config.toml
train_examples = 97500
encoder_norm = "none_scaled_ws"
encoder_activation = "relu"
encoder_stem = "deep"
encoder_widths = [64, 128, 256]
encoder_residual_scale = 0.3
decoder_norm = "batchnorm"
decoder_activation = "elu"
decoder_widths = [64, 128, 128, 128]
levels = 7
residual_init = "scaled_by_depth"
orthogonalizer = "polar_express"
adamw_lr_other_params = 0.00092
steps = 9500
epochs = 12.5
Rows from block 8 of the encoder, named by matrix and row number. Rows with one number belong to one channel. Each number is 128 + 32 x the weight over the matrix's rms, rounded and kept within 0 to 255. All counts start at 0. Numbers have three digits each.
# convs0: first 3x3 conv (encoder.blocks.8.convs.0.weight, 256x256x3x3, standardized in use), inputs 126-139, a 3x3 kernel for each
# convs1: second 3x3 conv (encoder.blocks.8.convs.1.weight, 256x256x3x3, standardized in use, transposed), outputs 126-139, a 3x3 kernel for each
convs0.141:150071144104096166108067172092148112104119116130135090143113142056092115139120135106169107128119112131077125150156152118088076109126166134132115109081103136136105139066120170192173143151127135121131122102125099129130157168133154255150138145194106081117137099114095121123169153116132147129140157188104111108119132150055093130112115124132103141115108092114137133136129114108137125
convs1.141:124145152087073095119134104138120130149158184164157131109091110115120108130077119109159104168177139149123135138139129116146082097120128151138141147203158101087149076101122128136140075150198160175161167186182151128120118114099112131064127148127130065149105101126141121151110093107180137113106129122124141134139175175149129180109146130135129097111097101126119132124140095092066104
convs0.142:146149136148081158136072113048042085000011063105015097158134139216177187161202196137167127123178158133141124151140113157151121079133075127147161167115155177158197114089151093194142167115136121120178122139121160106100097154139070140115179181171155113131132128142105152156121108075142157110098133100126110118060048063154122192132067076100077090117118144143166138127100163178184182
convs1.142:141146133124120102106103131137171084136139147156187119174184201147209141108131113104101141154101068116160175175183152103105083089135075092072151118070096166103115139158137102137153156103146149115131129090098140117150123202131105100141142169163092094167108094126146108176123082095096073101126078101137175142144109177142171168189170181114076107155142150142160110131111080133075091
convs0.143:101082144161153060107180120137151158074102126105055136160139183083121160166155158096099033093097089155130109128148160124159176130103159165179129152161142090146117111084139141107099111090164134079138108078112135100165039085039179149077142077099129118160105074076106116094137151152109124092137165108173198203145178223129137159113110154066074108086038062142110106117122125140162168
convs1.143:109125124104108146114120136145115137158149113135123139108170178112128121143128135101089131145137177123105137111090120114165123130152133151127153122138197109110125118125148084116156132156143092103123148123119113149132106194146116165117138161139061090140113166124070114144134110131094121118125096092163133143129146136133132146100122110115095124211234220135143130149145109166155116
convs0.144:144086096142100099055095170145144156141076144086085056177138175143147141156077104109135150163148106159090121096170135138125153128172145142104180132102135138078167119084092148116106077134067125129135109148126099102111156145132118128067089212074177093113098098137152092120120174119110122160161128154131125102136156171090149071135143143196153111129140080119094126148106146171113139
convs1.144:114145158152138133152106157129114156121140107083073132105179146121162172142112173099129143142088147139110143129064107128125131113112092117187092184104131090061172145122145083102102100152119126116127128206100098166095139017113121143135090207118122080135132136095136147138129113113128098112116128156095103121146175153174138103095161132137165219170154190146157143156180125088079128
convs0.145:158108085102157092131138148114188151117059116075102078132116170094115191106130155133096117106101156144110137122109136161132185186190155193144130171176160179155183110135113106139145094130147104124093153146130109150128089101139111149128092111134172083140086073172146029096132129102084129144118093087168175205146063132126133089120163107091108109114088131110126122133128120124150121
convs1.145:130124123144102097153153114112151195101133117129128142137155109115128162134133112125130140128128176098100094116179089114130093118123090128140102129102142116174081104121144127098089120059073125158124129134074152161113169097129117126163149150187126139125121123161123123135111153175089101158108158134134138151135126120139104113116139115172134137130104125195155176181183149147144130
convs0.146:106122108069108061116133062124169090128167132183130160125111130074117166121130159143144115138074129129106113105132086116152184134117174169120124168132098148114111079074139120143102123139094138171178122140137107120114093156128142151055158175144125111140077120149130129158178083151125181174121093106186141113142138156213117105138165109138126108173140152154122147141180140112110116
convs1.146:149127125145122137104123153097103118143120171136134119138110108117088175080140098104135175089120147177092158169055076166144132120093131089138036159185103140176099159168137142192079203113150138149151171152082127136117138166118141110135133074124087147145153199120117110133116140122169103125120109154099127107110106116136137159150098064089160141108134165159157109126187130155124129
convs0.147:068049108095175130153143112133156112147171136181191119126105122126137130142172196128128131139140149152115120077029096079159124112134073157150204144153123156105111163131164160113128139152163079092125088148132125129082129156149187206130105080080151064146078182107124122128153110084193131097193176115145199185181255160200184145116111139099153089123143138155155144107086156142125149
convs1.147:143108138133093145138131136093125111146145075166187108153139068170124080134219084109178109103152133097131086063168099105142106100141141121120114095134147060153128148082101084118128114119149147124159104116065114106101089097066112066065092070135073092139118148154127139128104127089147169112124126123072095113208127097189131085098189163102114117066141105153127127151161143124155162
convs0.148:106114140174101246126144194147110122235248203198136090128131145131174160154155157131138131106085130088110115093142091139141150114135130159127098165167146132129175146208115082118137113105128108150117152171128123083109176195133210242176125130083164123147160146178171146165166141194104160168147133180172127150135133179178199178173187133175142157118106094124155126130112110085112082
convs1.148:111136133114118124124132124111132134114087142146125161107103131128108111145124104114151110128130073089116111152151176155149123122144164092169134136160116129141100178140167166129138110100108083107131117129086151128126170109141100080107142104158110112135116186129109088108164162137136163129121109101144111100111165147144091089172138165137143133106120148148140161155140124112116145
convs0.149:131124131132147110143172150147120154146085157143189138143165141119139096166163161130089113111160094121147150128089120106103104103095112142181125131150131195192150105130152107197180156110130151171153093122105116156112116121123083123191158153146151152160129121120105110105133138142181172128162152135146182139060065113105131125069083044116089155105093118103096087094151104152167126
convs1.149:107135124114138127134126116120138166094106092123128124202158179178165119128168158148101107097135110147097168091072122170133154146127179118036076115090136104097109142072117099147133099078135091116147130086104105103125111153163116191211143130142144084131140133146146146143129130110127119162101118104100091084114135081167128156134088120136122126102094072120104139176146143141122140
convs0.150:175132084145131216184255198175202147146142158038115110161134162178137153136132122126140125138125115115123118109119092100152152130165094127156152131162173143165114132124095110158123173146216128107106103066094123051120107133170094099080129142133158165134111156122090142067126186182168158183165204153117123087153146139106138113085108125087073085094093106122124125133160169143123100
convs1.150:120106105134126111120131134114122131146184103142096106090135124137144182120143123107095121150126104139072092083102122077088130118083127146125111103139075174182175088107121051181150187169182087060099118083073094084078132165132119083116100115131088101119074065167143117131098101099108098073082129135057141153089095146147116194125099086110150141176122145118164139147190143192152176
convs0.151:134214150191255191159199132113099115082042116125108133124148119134167118121145132109109121102123116103112121115123129127110126135162127107117125117105127121137138139144149122103133136113130129155146134102140138138145133091138103032110128123119144109140125151129126143129132130136136138147128142151122134145125116130135125126141156145128094119126129133136137138138142137153143115
convs1.151:141243146245255239137234135122106091120131144141101084092113120093000054091054047165182202112168004126161083075255043159233086132089132152158188052099123088106120146154090121000150156225225161168122070225081144120097108036131126150146099073109112150072188128179138186164104178170130190138156255113171163161176146142107164114146231167183039165076018146137217147172096135073100071